python train.py --noise_aug=0.002 --n_mels=80 --win_length=400 --num_classes=25 --output_stride=2 --mlp_ratio=4 --head_dim=64 --qk_norm=false --parallel_block=false --inner_norm=false --layers=6 --width=256 --lr=0.0019 --beta2=0.999 --eps=1e-08
Rows from block 2 of a small audio frame classifier, named by matrix and row number. Rows with one number belong to one neuron. Each number is 500 + 40 x the weight over its row's rms, rounded and kept within 0 to 999. All counts start at 0. Numbers have three digits each.
After each neuron's rows are labels from the 100 clips, of 14976, where the neuron reaches its largest size: "responds to" is what is common among them. Only what is clearly more common there than usual is listed. The data: short pieces for a synthesised band: melody, chords, bass and drums. In brackets: how many of the 100.
# gate: MLP gate (model.blocks.2.mlp.gate.weight, 1024x256), inputs 86-171
# fc1: MLP up (model.blocks.2.mlp.fc1.weight, 1024x256), inputs 86-171
# fc2: MLP down (model.blocks.2.mlp.fc2.weight, 256x1024, transposed), outputs 86-171

gate.763:558527476534521539491452462430548551537561502490503486468565497543596551514537442518572487510492492506542508511493532489463464487468447614487525546518496531537511563502539488526440507515576485494549511483419530594483491464499633542467510523484505515522544471
fc1.763:447478473512553474462462512535468454542487512473426471468417457504488461574505519502458537454462518474452502471457449503462526439534464477432441422537425512482505433459510458547519451492411511523420504544513509437523442484439414430511451497474468526486466468
fc2.763:432452560509577458420445507519500504527495467497511521508497426516399471554479522466454546460506538536458532496476506457445510432495498497512408531513515496486511481514543475543504399481440477543486495553483540441560526466434419471459494567531501503448403456
responds to: key: C major (45)

gate.478:528468455523565492506421513506474519528515459473476513447534478538471458528551447514498492508448495499509476456468497501406474456443422524440473453504466518483526548483526493544480472562512524487488463515464521470545485435505516554527484486519504535447589465
fc1.478:440525506433426551467488491464469475632522476532551546537459518515503477494491516473544557453507461555578576522508560485531543490542472523476387437541529494515474495513576504499465476511504568457562493489502432397473454458507457548540570500499511444585420475
fc2.478:575553558500484531487546481491511505433510481518511447451583500489577476458547509504528504562522442518528542519504482505503435477498508481514480512499500427483566474510503587481532492572494598460503463560530486469444507526514638507471491508475485499485503495
responds to: key: G minor (30); vibraphone-like (28)

gate.233:473526497531546487496449511460419470457548443478524531464467470531513453493532409481542498484503514488509498467469521459456502454468416466438514343507471480536511537472499508498478535553529503491534485486436530511573467398556470549503491431465504529525515503
fc1.233:587435501514459482523468474489573535465487491522500457534491456477477515460569413464455513612438502463503461461510520466517501477411470473503552535529515521477520541469518523500502502547541525493513508509527512539415461473596536530523577534484510503524626512
fc2.233:437461439432475462489466527581516507457467518518442536522467477545450500510498502529520534462532479544477543519508502465478512527490495543500450466499547517515427476505575405505427446464489475507512501532492496472520452545459473563422501504482462505500532436
responds to: key: G minor (29)

gate.342:454510467478533502510426514518479508525507447479463530465481446569542475469526455461546530480496491540474532505469510462422484461509460504496441385532476524562473562451530493551504458558532547450511452506483530467483437455452646565503508533459515507527571470
fc1.342:465492411434431482527516547481481446523553509444480548499477484532474516450472492461503560496490424529554524528517541464492557505497472485530477387494473564509461578491561491510458501524529518503555492498478470467462478485505478526518547465462543509479515514
fc2.342:519491477512500531534492483482511493531498510458503498538402474486591536519539516467469514538508538470449473466508464496504484481520477478502562596529505505545433439527501467553468610431504427522450519477454500472485486479526434458487524550510507497543491506
responds to: key: A# major (65)

gate.94:448515543532510499463425468495476500519485486513529518448549435532502514526551435519502471478417538522464543438468492489452514444468409512452494512574499514522526494502491491556455517523505495476517474522407549491493500486443437504460396484519508521499495482
fc1.94:504517532507530543486497508497552466468551433502454472549464500483508466512515529486479545511573459501566483512497511484521469488582519394505517494464538415493502533518519516437575551518516585514457495492589456563525454448563547536496535542479499540435555555
fc2.94:535488438429417557516533571519497550535532542508547547456553549517548540433450478492552492492538489580477521563518551552597489525532452507532410442483506548477483506519473526433486533470524520466468460489514512435472485526535491568558557485498532535538456506
responds to: key: E minor (32); key: C major (30)

gate.231:516477456494500488486455494470502474612499506486533548467536480512452486455585453491545496556537528504518498480488546501406468459490437540501426454573507516553529537523553521539435447556511578447549454510489509413517514488551473593508491428530510503559542478
fc1.231:458533519534519479436474481506556509586519465504442491521566457509483519480434463473542493561560515599458533493526492455482547506580483455545521479474559437577463434641485521451530495520518455502520503486503503484552510461517491493418534463472479517455462528
fc2.231:524567579455496447466493515502496524523473569516538519560417470502488518487440510504475532444498527499522398497505485526547495460488475486537449512530544527460514490581490532504522388459500424462506471555467507535476581475439479481474468533509462513482428432
responds to: key: A major (49)

gate.317:508487485532543502519411510525530481522559436523448524444614439517540501490476434500509533525491447526480525508515499445430515485436404484517562528506524519523507521481517472481452520538528534491513496472432476446512486452462534539518486480504530539432544424
fc1.317:518503366467507485525475495529502467550513501546473512453474553642545437535556507516586460577472544514502514540498490430456549549536461527478467545472466539532530579501568478513490473504518429554569513468453496399575526486469551531554552472569541502513614489
fc2.317:498498551493488544545446523520536486488548397512487506552474507541497504471548524476502460471587516552538496523590521520510479549566497460540482483446503485546452536482497506492529588541530512404437557412550518548554464421512488517488536541463543524400541532
responds to: key: C major (54)

gate.491:537531522515539500546436469475493476525539431551510525485576495580475484587512506503604549478502473489497534534522536442410504518478442518509503504497489495564526546503597472527444525521504473431521481478432536451598475456464565558536541492544551498438540458
fc1.491:506510511552519465500482571525487489472513527495433492499440482532461536489426498507478510512504541481467347515548492446466513562510512459583538482462523456500506434495452530447524451501500459513516526470517502546570526420587476498516568564522526515460471489
fc2.491:506588503478515506448529532453460499555507554473530471447456472458536496565437523525478524512457552500528494491457514499500542454520475471478498556548429497446540499474470525501489453456463485520449469532501491586486496504551504458528471475501519508494478570
responds to: key: C major (42); organ-like (28)

gate.383:486502480512526489474462472492450501506503445475467549409515492560520450517584467500527484521498509508502499460485466491373489470473414538483448422514476502555512579482534492544455521507542514495548486462441516400582480437526470496465479487520520514471566469
fc1.383:497508466501547504453458495469451481473527472468490546448484505581466464533559488504488503513532525514528500485453481464380516474484444530466483385515539499544511553517565500580467548523536490508553503467485503423597472415527361527469538470497475513469517523
fc2.383:502518536457501490523495484490507529519492470505529528557383477504606496527470514429500504460516521493441507471485424476535522464524500486509467491532500477532451454510504486542518532531455478542461525503524505538465461455419454447502545544452492480533427548
responds to: key: G major (36); key: G minor (33)

gate.721:458536485494538555469395481450485517480547450458517515470503471555515443498605460494516479485484474478531505510469506462413477450461436459484526474498492481521526561509526496516442504557561567469492466479461462463552463404493479545485503518486549521485561450
fc1.721:459506435439529507473423465473498502463534478450497503493444479524575444523579447495526461518467437501521511500443500511434489463459475520466559520489524463512458552457545485546509469562597483535548477491496455422542491432427490522457546489432541501504535486
fc2.721:504465551531462510556514518551468481444493543510466459524599502464481520469530493463498550408510425427462527509525492470585510508515514468510531467494497483460470520506466480460541535426436495499495520564498545547502466515525448482499541506472477519514521472
responds to: key: G major (30)

gate.526:448513465470564496446418512504458492508562465491478545468506503589500477538540484509518492489477539530510489540492452487425556467497430529474469456495406503532513543546563472504483481598526472529531487481480512458572483387474498510475487484497477517474566458
fc1.526:516553552444420525547491477514549491606478458513460520551512484425516562528509480489449517527550495529530576527578532519530489561482502468592522482510530466549511463567551539460492511514538564520553469466465468475476502452508465518505485516500558471456504472
fc2.526:506506521533571507508478497517480518496516518502519427473520512558491473566471556538550458531487571514459486570502510548459498530523489509534519540476484485501562489521462574489525508562493444521535496459539495488597621483531511488487476508537501504519446538
responds to: key: A# major (29)

gate.228:528546439459532563544480436449542439529567451444489498500426453507598449501533503479634499495526464459478556491438494442436504499499468482470484540479495468593496507475549498526449454523534435489584440465515506396608480426501516519526524468499523499557455452
fc1.228:558533459451488550577507445432565479522527454472529498529446446475586468460526479468606495484499476470465584487448537445485476510505484478499475569495521467600481540444532519519475457517559438493563450461519512399546487455512493515522528459487528473567453477
fc2.228:528483512491485489421494529515457565491495594549528449487541515523484575472442525528524496514453522503406429535556518568502486490421484484517526509512497531420524448570489520510470485492430500514524449560538455551440496561472462534489543512557557524477543518
responds to: key: C major (55); key: C minor (38)

gate.564:442491517581593465480489482519439519450509521485428457439565439504461458513597398528503489530478513465476442406506465424452563416435495473483571427526469490450536533428503525484518518529479527520456530527490528496588552492472459464493456513460480561511544490
fc1.564:570491449427405523477491527452550458554497502515573559528415565486538530439444539484493498453487455527566546557478526565518430524507474586462433547541505557559497505557520453555452460485513509466553451494482441475429430522562552579533549452555503426533478472
fc2.564:491495457573476486487488463520498480559481503546524459475465484462518448479563443469540535553461469406472475406512526442504625467506444462499520531510512500450468508475519471528481508485434485472439479558535587509540429505459558481467541495490468530536544472
responds to: key: F minor (28); key: F# minor (25)

gate.535:473448441474545449494434514483470505544489488470512566450470458523545514530588444472520523491490480533551496494496461429425577450438417542541425484557536540517500496525561477546445502561504530528508453529470508415474488461457475533538491486523517482471604469
fc1.535:536491558533484530435524505503553545493503598499470446501538507488551576529498514554490480522446564506487499506462513551519416535469525490485581505521412491463546484469416560449517491475546503601499466487537452556491515537556552530493470581478503506582519514
fc2.535:464495461492463465526533523533459502443432444518448541492527473530442512504527527515399503494451453511475582546554521486480532580498550550554537562499472589480487475505518436500465490402478513484519525439501465544440517570495554510549468436470505461463502470
responds to: key: G minor (70); vibraphone-like (29)

gate.750:498493474536546522509427480485499523468542465499441506467511473546537492533632411529497483533501546465478430468510496478441549455492401501513516423537462486478521579448509536497498518517579546517493465478478494490522504414507500473504469545491536552471600486
fc1.750:533481463488465535552492498471557490536501469488531575524460519516582493464576526443478521510462511506532531510498542570512451506552500536513358417497464580540445546509541480594462526458500541450565456530469541394454446480547450557566550448531528467524555480
fc2.750:446524505507557434380462523476469510537498498456532511506580511523438523530508521500471491483461461539466495494498523503445572501450483483511549471524462539438554565552496516488522403542473490581538472534450474481506524501462425550513547549461499485429480481
responds to: key: F minor (51); key: F major (40)

gate.646:479521448437541430491420532510408486476473433520483544427471438583504474549546479480452514494429477510543519540488508444390502439448417520491497439559495537519548518492549458579427516535510486488542459536442531447537471453501478500537478474494496494492590469
fc1.646:451586484428521429472461515490388479541453421553510542436507486549475460567497492515498519487396451571531544532502481437436540517471457545500483504516536518505566481540529471530446511502514471448565502494455525441522446487446492474543465432553479480448564438
fc2.646:461476550522473507523539526499518522502523511434479523516559496427486538495414459457511585475550445520490414497551524472568565512473483470539556510480527493394486493464441555426531451492498456559457477512489541523550591504542510484500480522455462558505502453
responds to: key: G major (29); key: G minor (27)

gate.0:461507510545571504465431479517472483505532438461497517423516443529447491516546458499492477541484512503528486432479474491427479413445427496408474539510531493521527508453532451563465551571482463522499484512447544470551494447492512520454422466474503522534517471
fc1.0:498467596495486494534512493469572485458484524512544546560569486501463573489522536467540556549474436511478533521497529533493374506489519489532508509512469511560494519557517486514419598498452579458485503516536472567428457538484510618461549511515544441447483496
fc2.0:485580438490515512488485497506493467520479526443531471470548500471512518571442489540511472530450467465460481484487502549513453467457471495455540568550492525460519431485524471565508503470495490550444485551444491460416481561485479372509458440511464518540410565
responds to: key: E minor (42); key: E major (31)

gate.739:526483533521520477489460415476555487586499458515521557519491404485500533487521446456504510526515519526494559437505464481446399449469469550512473484556546537618506481526586480599441495558525550526542508500469449507450481497545477543499471527500485484555527458
fc1.739:465492459490491525537523552486441517470514532484482426490534579521482475522504543549503481475479485452488440533506549514535626537555516473492558524454476451416481515470432514438534559432485424478429516485499558473565514491433509425481496477511534512432466554
fc2.739:485421457485513519508518573511505532465487542470557491462570556470492485489531470510506522401550468463542487523517569526558570476465436504514452478516512529446533577408486524495546560518494531467434439545514507559531469499538469510510482460509526576526470496
responds to: key: A major (54); key: A minor (46)

gate.409:463472416549561511500432544516454450501497480481499528477495473565524456520565460451520516534517462507498508503434516465427516436508464513423500417549454546558496533466536459599501524562456503499500515527490548489568504462462492565562513528524468468499563489
fc1.409:556497560481414513530525471437538565525512510497566535560508480477516561462451496516521514450511520457438444511612563479485531588471500511587516457517498553474500486518462530471469519416535426507488447456449507515541507502541415535484485431519524491582428463
fc2.409:440486504503500470472543520571418527465508468485428464416500497522490448529534460517512525564488493514499548536486548475504444516472523531492450453516479560452498547455543483495496427487433603479548516497482477443450519557514427479560453411484493517554471512
responds to: key: G minor (35)

gate.367:539485437516490525474433494474467512515534493482488499475553511567509501474560470518557475511489514546525451508506499498463544497485397506457495377512427481508489578494510491488482505582592484491515442483431511446562522418491528494458523529503499537463610500
fc1.367:553452538508480513575504511552532507489492504563505484525485520434471532485476488483445537451581516465507537545526499495559399544485564476509533608510553533467573441537453497513483485481475489500456600460527525485511572538554509517545501545483543497536568499
fc2.367:386576578532571456480480484517493504488483495520471522520508429546494484601568478536519516524523548513555495517522497485424643484519496495507544511542535483526575511505542515503473558522486457554505489508503525550578539484471532502447493497480388512495538476
responds to: key: F minor (50); key: F major (34)

gate.553:501541541553555537472422499448495536513510517500491457485580472553516526516446500525551532462497519509504529511450508467337490468478424452454524499510470500547533480522583491503425511549505522517505459502455524468535493441505509546499504501497547533485497542
fc1.553:421523477570521461486465506509492440483516498459456479563406458518542519544548535504443530511458439497491476463483499480551477537467524477516521429489460521530456521524517453499502465511455478530502506509548520506544516510541396531518458497541474498497547485
fc2.553:531473426531491575484483609478495495460545491422461472518514551470552523540499558486527505522537505437458457535492551522496460518465480491492576590503488535490473491459516483464523599481560498512483535438480460507484474471556461519557545520537534520502490506
responds to: key: E minor (25)

gate.218:501466539560544443523446492504561490508502472449482520491510424495485531543552426489487564511525514494515507491481510487462483445482443443524503462521481543480492493482539456520486509478482503493454470549414550557597526467521436509436450476460491524533461433
fc1.218:489539463430467547461529508497431562422515513524504485447467590471527427435516482506539414479531510485493456498493465476530501535463531533488468491490582451456546526437424575450534492554502527525537478477557455473499496503496533488560481507497495515502543581
fc2.218:519485500504556477506509519495532509495486509514459541561476472567524504553480536489449516548481537551529475500532453501450500494555535476496517462506513520539493457566522511542497484504498479552471570493516493559497537493530524497485496568499461491490526541
responds to: key: A# major (40); bowed string-like (32)

gate.110:465458469518595493486446488479477486502515506523468499424527480548513487522590468540590464554494511461474478484477474453367483469476449544453451469524453515509537495443579473507436552551514571510506484510480499416459529482512541503525479443543533514488605463
fc1.110:527390490553523499509498525506485474460522508512371486455505515551571522498517547531529474528527513459433434591477495527463433552511490507475446492486420521511490514481510471474468466467496528513518537439514433481481502510613510543516536478553509485501578500
fc2.110:615456479492494540506549471476550549543512489495493427483591512478594505485484517471579451485547496537473526515475524541538490496531501451521499554464563439500486468487477562459557560527506460476465470514586546425518522492498514413473533518460588533553467586
responds to: key: G minor (57)

gate.307:490471495537618481493402526449477519542490442502422519460530390530513510558528460526527506542476560499500492501494501440395562432478440533526469515511530504490497531523560497554441448520489543524563465465496426466525433526511467461540474463513493456530501503
fc1.307:449554488564454519438500431422493537549551488466456473513549536498445523552461504486508497456514548479459440506593477543449517495520547477495648468538513530494511403481500510463512590441562488558477518543477427492580564518496457495509490525491533507556448483
fc2.307:498532628490519545454480533555506477462507443534456480562403453535512531476494543494469524572549459497447515500479517497495591504526522449518527578487549490503510598472534508495519473495452541484532523497560505558551485453546470504497543513505513529547497514
responds to: key: E minor (67); plucked string-like (28)

gate.357:448489489493541478461434469487485425534533481505499553445564461556467448505578484512580482540488491488512471463491507420409526489485410551463504518524511526547498573501572443539387511494498544501537489503437483458560450503467468562518504434560499495502549426
fc1.357:447550442491550520458495488505534396559564465479514551469453512518508411488515503509556527511527479550568523523486515437472462535502484537472457544466545508531457515583569458493445500511507500490580527474464481391545452491461463610589564359548488489476551384
fc2.357:504455560490477487476514470529539527430444505579456439551523498473491518467524475523437464478530548485517503497525460504513525557555528466554551542488554403481446466519510513474545514471513442552487530474471541541486647492470466506440413546471469506484500528
responds to: key: G major (61); key: G minor (29)

gate.227:432539502529544540487421516487458474507528503533447492438545476586494494575561441546525446558465563561494481526480501434408500513548424486529512499524459488543533545476524493475476506498583559505504518452460456505531591448461458529518404539550534526487555532
fc1.227:564528503499522472443511509487517487605546464449610570526489461466549476447391495468524509427530459488542514484478531535512433455445524494463458490469514494528516496571502535508493425553497453451549479513488513477511463460604524535502567466466495489515406499
fc2.227:429580512539526512523505519459471494468510498409488520511509548499474538505583502462458492468483535510507462508465453511481491516457497491530525432478447537506490488512480509503551483454444563545493465485490447514470511499423379488552526515496511524491519507
responds to: key: F minor (46); key: F major (46)

gate.382:603466525484529534521412458495531479494515473488526516470574429541471498517496520480489494468517528478497527472476516543454555477547468462484486428476425474527498536532468467479506500512553481441492475494488577532576419394595506506432530503490510553449539464
fc1.382:571477565501547525530514502556540515547507470544483458484502478521516448483455564501490518502546554546498536582537535583521559528625531459498433426463432500478509523479432522466579502497485438489497511510537562559577501461561513500479554500418446552472491496
fc2.382:511497485500452459492550462560439551502447523527506440445461503495516504474557477473454477617440539445438424455489472493509543512471479494519527502538523550454451524447516478574507455489434568536486494523497556527448550531497489439524544564425534506543570510
responds to: key: A# major (28); key: A# minor (27)

gate.617:486532519515539479442504480504480531426501548523525470484522444511412421453610460466535456552480545458477487440495485459455523386456513488489526484545466482468557527480454524487514466519473563462483427558529499539544534515441462499504502498476489531574472526
fc1.617:441484507578535499523478553537506491469521496435359461455561468534509509562521451496511544540534484489457454503503522465517506509519507453510532443436452502474477428459481500446533541493513527488418567507488522482540555457482494452489467499499505555461464488
fc2.617:477474535472551531462498561491488493409591541410469480536526553479497534560501545568469490471495496523530435560503487605514491482452547570458530443515509529537547485472482506477508538520551542486512491492431425526461543483547456492541431491562527480474494557
responds to: key: F minor (33); key: F# major (27)

gate.753:503470464503529483519404498491574523471496477525484557448539481553531491482528430491513520527449506532498489483491484460440494460463401508437455470552482487528495522470583478537419405524566559498517438485490486460500483462530494569478491474512523551451584480
fc1.753:498550484460549463463546459514424522538520483501565516464536462470451427482511535507520435370573502489546497518505482494490542479499512517534437530463561541464534525526458547510513476515473489465485518499494527477498496578429523451485504505472468494550478458
fc2.753:456445475510521461585470497465559491513521527459484507509511471523462537559577553459504516546545538475499561545476545485493505514513560521506495513486446518540518424449521462555493553515475471464499477534402543460545559509489432503532459490520559445569416503
responds to: vibraphone-like (28); marimba-like (26); key: G minor (25)

gate.101:466571532508543514489412417488500455557515478512456497489518475489555497523602452496599449522492474496492445429477475472421495480521402490478504426466471457509514466526576489500415550530498511498454499503473524444533507446485486517507486449481524496457552497
fc1.101:477515511501470522524499440502481459495528530563459455492488533450530492505608511497595490527495422461492527514487460484516496522493485523519517384491518430428535435477561501477494613509426483465436496507511528403503476559460502509548458434492501500515524464
fc2.101:579524513525467540497538553496556519509494480497538505469507522483562486428507494445567517439526403468555496460488528500535428477471480466479433447514560490495521555460479507473546502564474549456499478550589555428539431472546507594492607506503527555526511512
responds to: key: G major (45); clarinet-like (36); square lead (27); key: G minor (25)

gate.236:444440522510525493474451458545460541476516405547486505479517451537506465505597463436494492473581472474536497452511454413484532466524454456514518459521543455486485506469536491551514585557519536507443508534478595561497489436490524516438477556418472523504596489
fc1.236:474455505457415490432517580511478496528484595573482495478377470532523527449500582505421471567443475527436488549466515535514536512532500512496478548575483524462545472535461517526477412468438516520559483506605471537431454559541543534581532482519507480532502560
fc2.236:508460531512509497502496519512482514488487443474472516440537486422499496521534463501478467571518427525504502429467416490500532445440458448485496487546470459522516565502541477525487474556443531510448425527507519494472522513510519542493480514483514508418596488
responds to: key: A major (67); key: A minor (29)

gate.26:518504456504600516534424500491450480498565467521454519441538462521488468514549437507537476497496495489513461505508539457429449472436416483503518452506508490505529583464592506493467455610566548506517489494462489464570486447520576541507518483482534561555583468
fc1.26:456543613530620501467477556474445496492540460434511499505483510502526477590546516519510541444539463549534502533484454483473584490460518499525473581459488485467548539578478520421552552538500467478518515478468468534540540465474460530540486498487464490350466446
fc2.26:459509429500494506385505577421476515530512582505488541491468533521523463498577531473651408545499519554528507481489462533488507501494515578475453502560494547544554578501449508499497499544540502452520471508480494485481482506435467572549528521577500479518522558
responds to: key: C major (41)

gate.640:483509521506555492477425515437478506540528456494427517430531425536484524578543451507489519512441483511539487477518504442406502436465425470522503460527527469489565513465575493528458508571522528467491483489492481510511450446507535501450464520486520525456510501
fc1.640:467422500448439464464515543527506537438446533585458498515430502538545495486564567512450444622449569444428458502558463505520599603541510498557527511468440555491503505577441482469428519441521470518563497465481500528463566526521501518539539451542553437490566496
fc2.640:437514525471505515495478422461506515494515462454497511523494483486460511546560507485554544464555481527547509506479493473477498509573462484528438506498512440504487516449558449546516620467479480425466497478477527527471429472466451468427427454453502514478455477
responds to: key: E minor (39); key: E major (35)

gate.109:480545450466550511500440456514497441543527479482474502445568506503485486547498436506539453526481521477495478438518546507452502454456440511469568484501551445543481503518564527520459440571544505517504506489480493481540483438511537465481527473513507516429550498
fc1.109:528512495508575540468508475473476472525569457521455462468557524515494540583471542560530449527472513494491474524592496541437405499434525505465570522484529467503542452509527523486487455545532542551450514480499428513489504533559542486550546526547531470475584537
fc2.109:562450488538579435451409495431512477553504506478504551500493438502474492498454497485495502456504444519537495467470490460413534446468488508454495503471505489502521500511525530543463473542465464545520522539504524523534521502544550487449556551492439479493493484
responds to: vibraphone-like (33); key: E major (33)

gate.74:523487443487518499457455500486508516495475489511402528434517494513544487484552406515494457522478528506536486468504486495438539465460408526534508494519524509543511562519509524514438433555564552510537466496491493442535510442478586513483512521475543531479550493
fc1.74:574463470534501504552528486468566542491489522472505493514577502546456501537503525501473491490510482480467528516498496486456517490460522547459481529511489494539470509384486484551506535486469478499504480521532522510530455527388495468437512510546533498503463565
fc2.74:441536433582492509403501581477466470543551541523491500470389477535570492484414457499556468537529546511433449514486473500459489550521475530490486543505502536554503463509497515455465476502465505518498515439513457404555515476551529573609492544559558471560482583
responds to: key: G major (32); clarinet-like (29)

gate.266:540477458563547507520440477486485481511525491483520495478537484500478508543508441507550516476495532470502506439458504465417477468441431552443516385558480519542493486474518479527488561509547526491490498488466530448639480454501467522509498506551559500495533468
fc1.266:512522472556496459493468484538470530522483448482581495461543493526373419483507465463480500526505577515542529431482500419504499492454484518530457502506586554478470568500465502519544448530498523481570472503490569491587583448519501500450530544488498484559514519
fc2.266:547462548480481476529465447466505478515436498522503547501469493479543556524481495469481478521467428490497543466499453556508430437509494538453536470560497513518485390536525494570473559488463533512395476552455460489482469521512507408501435521469490422464467530
responds to: key: G major (31)

gate.156:493489479454575505495395512473526478513549462444442550419513459509519527492533466502501465486531465517545410483468520477409498452445385494481496506507512474493527486460552497516457449583556482520471477484450478509486505428496609497503479534479543535430553455
fc1.156:517391425481477493485522537515502577409479498465474489522523512498467469479550547481435450450540442502460464503480471411488495477476522516526507537513444538515466494435449463569499474480464500528461498512505510495445552513456460498502504579526514485546548557
fc2.156:544515470503429482500507513527506471478440565545475463491491521471473472444537382526445442483468553482570424420467506496567560475479483556522463549549479444487492504487485561488525455535525486544470459493512508485468538481510590433442520491468443506464498560
responds to: key: E minor (40)

gate.737:457507511530545564496421486505487457501525451461444547489523466583509488573589500445561454514525556500491537457499462523447436493545447474479453418488435465573494481524530488528514571546556517477512475481491537434520518408484508499463471538512549503477500525
fc1.737:475562519414432480518566524466443456424546492525548467531471498467505565418424503498462521503449508499431516550496533516555528584519538436553588499456471461491453517528490508445475526424476493500509477423478401531479490494514454513528483493449527469434500515
fc2.737:510491504567460577477546482550504540557535498470464471443536535465500464500503486499557517494547378509490490487520492515550485450453532544459443454555577526470515458445515473513530509554462593451463502577528540530450459557512544431464488499479483519489507484
responds to: key: A# major (45); key: A# minor (43)

gate.378:495518472584540503463455549468480480565535504522413479443484465560558479566561419544572482549449490511490487473495516485424472454482435537431490486543478469541553460451531519499461508601534545474513492492475441440527467489497565580546488478538495526453545528
fc1.378:464454496541487511470480490469378507559498495557503475445565487485529538476423463509566499400496449498444483519586472509482560499459457513444490496518484500489500388473537495513439535541484467494454515504474506467476464507454533483528459463514497495453501413
fc2.378:536591517498503513518518558547529493448488484428442500479407514477531528535552552514422475537483539501528448549487536542527424531538498438511452526429499508440514514506456532495560470463483508475508446493525525501460559512546520532567548521501566518559500517
responds to: vibraphone-like (43)

gate.764:469520494543534497461411492457501409501535448464457492446521473600453537477561516514502457547459474530489532516463477490406508505521439496471558478474429460546513508515499466529464482549520505515539518445480474558563548458485588578484506504543548461441553539
fc1.764:507506483527494506540482500515481460540449477562446474472514458549466402453522488444530465521479426478507530456471476427471500462503494518466487515553526437570477456476517465562499425567464523428528555501539542548562517463467617511500477503544534443491495567
fc2.764:557458464526505505472462482507550541470539502472435439515527538506503537554481498623431518496490520487487485534517494517479562516470465495480590452469485528482522484549492521431462489445529495548468482454465459504499398510593518439424494491494509526427501529
responds to: key: F minor (43); key: F major (41)

gate.159:446507477571565504449438445481539502504545424483442512469607436559490457514551459499535461508466453517492468425489476446417510440478432490486570506508561479527478527480530506555477504563571539517516501484499515499504508426481515524499482511494486540495509524
fc1.159:478510460535554493444472385498455534454574472514504431466563487552477452485561475498559439506455531466466477426442474461457449462502473504472521442504512490497491555469490521522510560553532541517498474480475528459465449436485470484451479514445477539524537548
fc2.159:464580571555498496458527493469540505523485478459531512541501495521526568501485577461498513412493496485488526535526520535490433529510574464536469514468564488504502443561453491531531468480511461495517502512521493566429494524416438547498551491532544484503414453
responds to: key: E minor (45); key: E major (40)

gate.14:482533445500521531481391528531522434572540423403426546472465441537488500501535513452481499571567494531515507509523536511452496475498448430529489455463511533546475519519571464545489517534510530463543492499518487482528463388561503508522568512499541502544513480
fc1.14:527466502515526480541530437497447507466486529582547421489540534510492451571540495511531490459450533424466473498436498444489500479515516535477456516528503456466526510438466518544557476512476499514431512532489570487469523513454504461469435538532476509504542509
fc2.14:514501473482518455523554508440513523437463562495555532445560547440474502518495419568473497485441502542508496540453565518524524495466484500448496502485438481429525514470496513486512476479515517517492461519483484530425513577486469495523415424532509527469460510
responds to: key: A# major (87)

gate.305:438562482502501475466430489466416457513516451471463490460579462508550507499537423461555497483491412531499485404458447378459494477503435449502519504477496458506433516561559456530470530493461513540513479478452488436439438435426469493510494496475503504429544506
fc1.305:404614491522524477439455536466475482553538469463453505466484444490560494476460419528536441528453479547475485383471475440462542486447434486494551550505528471537466510525549528472442427515516480574540492432507424522536567463429501528519506539474520501443462526
fc2.305:555502526456458505517555495452531537467483513516554530517499518411484462493547517544452562514479486489573488504473527511505481438426484519462502506605502552444578533449526523543458445495506568491501429551564469484471484587517499540541496512539468515568530464
responds to: key: C major (36); key: C minor (29)

gate.87:539509492532594508522487491478519550525505450456470512476528441546531474572613488478535504545484472500516514525477513431396487384472470534519498534563485524519523578449523503563462501576589491541501417491485501476525492447470471523542503518511530564486543454
fc1.87:437478462487541439457485493491525467509494463480573617529501514524463480450462485534454464450576538464533450430513484480469545509482425508469517484455464509492466424596553487513476537499467498484483529450476461502559524471513464460485557580449468451435545459
fc2.87:515483487556536545440510495555566535468518521525442426529420542516481404602542508522417527527491478465476527480486524479568469470491596548465489519517513504485550527459518496521555502545480496498501567515587539513535494461484494443476530511482492534535511540
responds to: key: C major (49); key: E minor (26)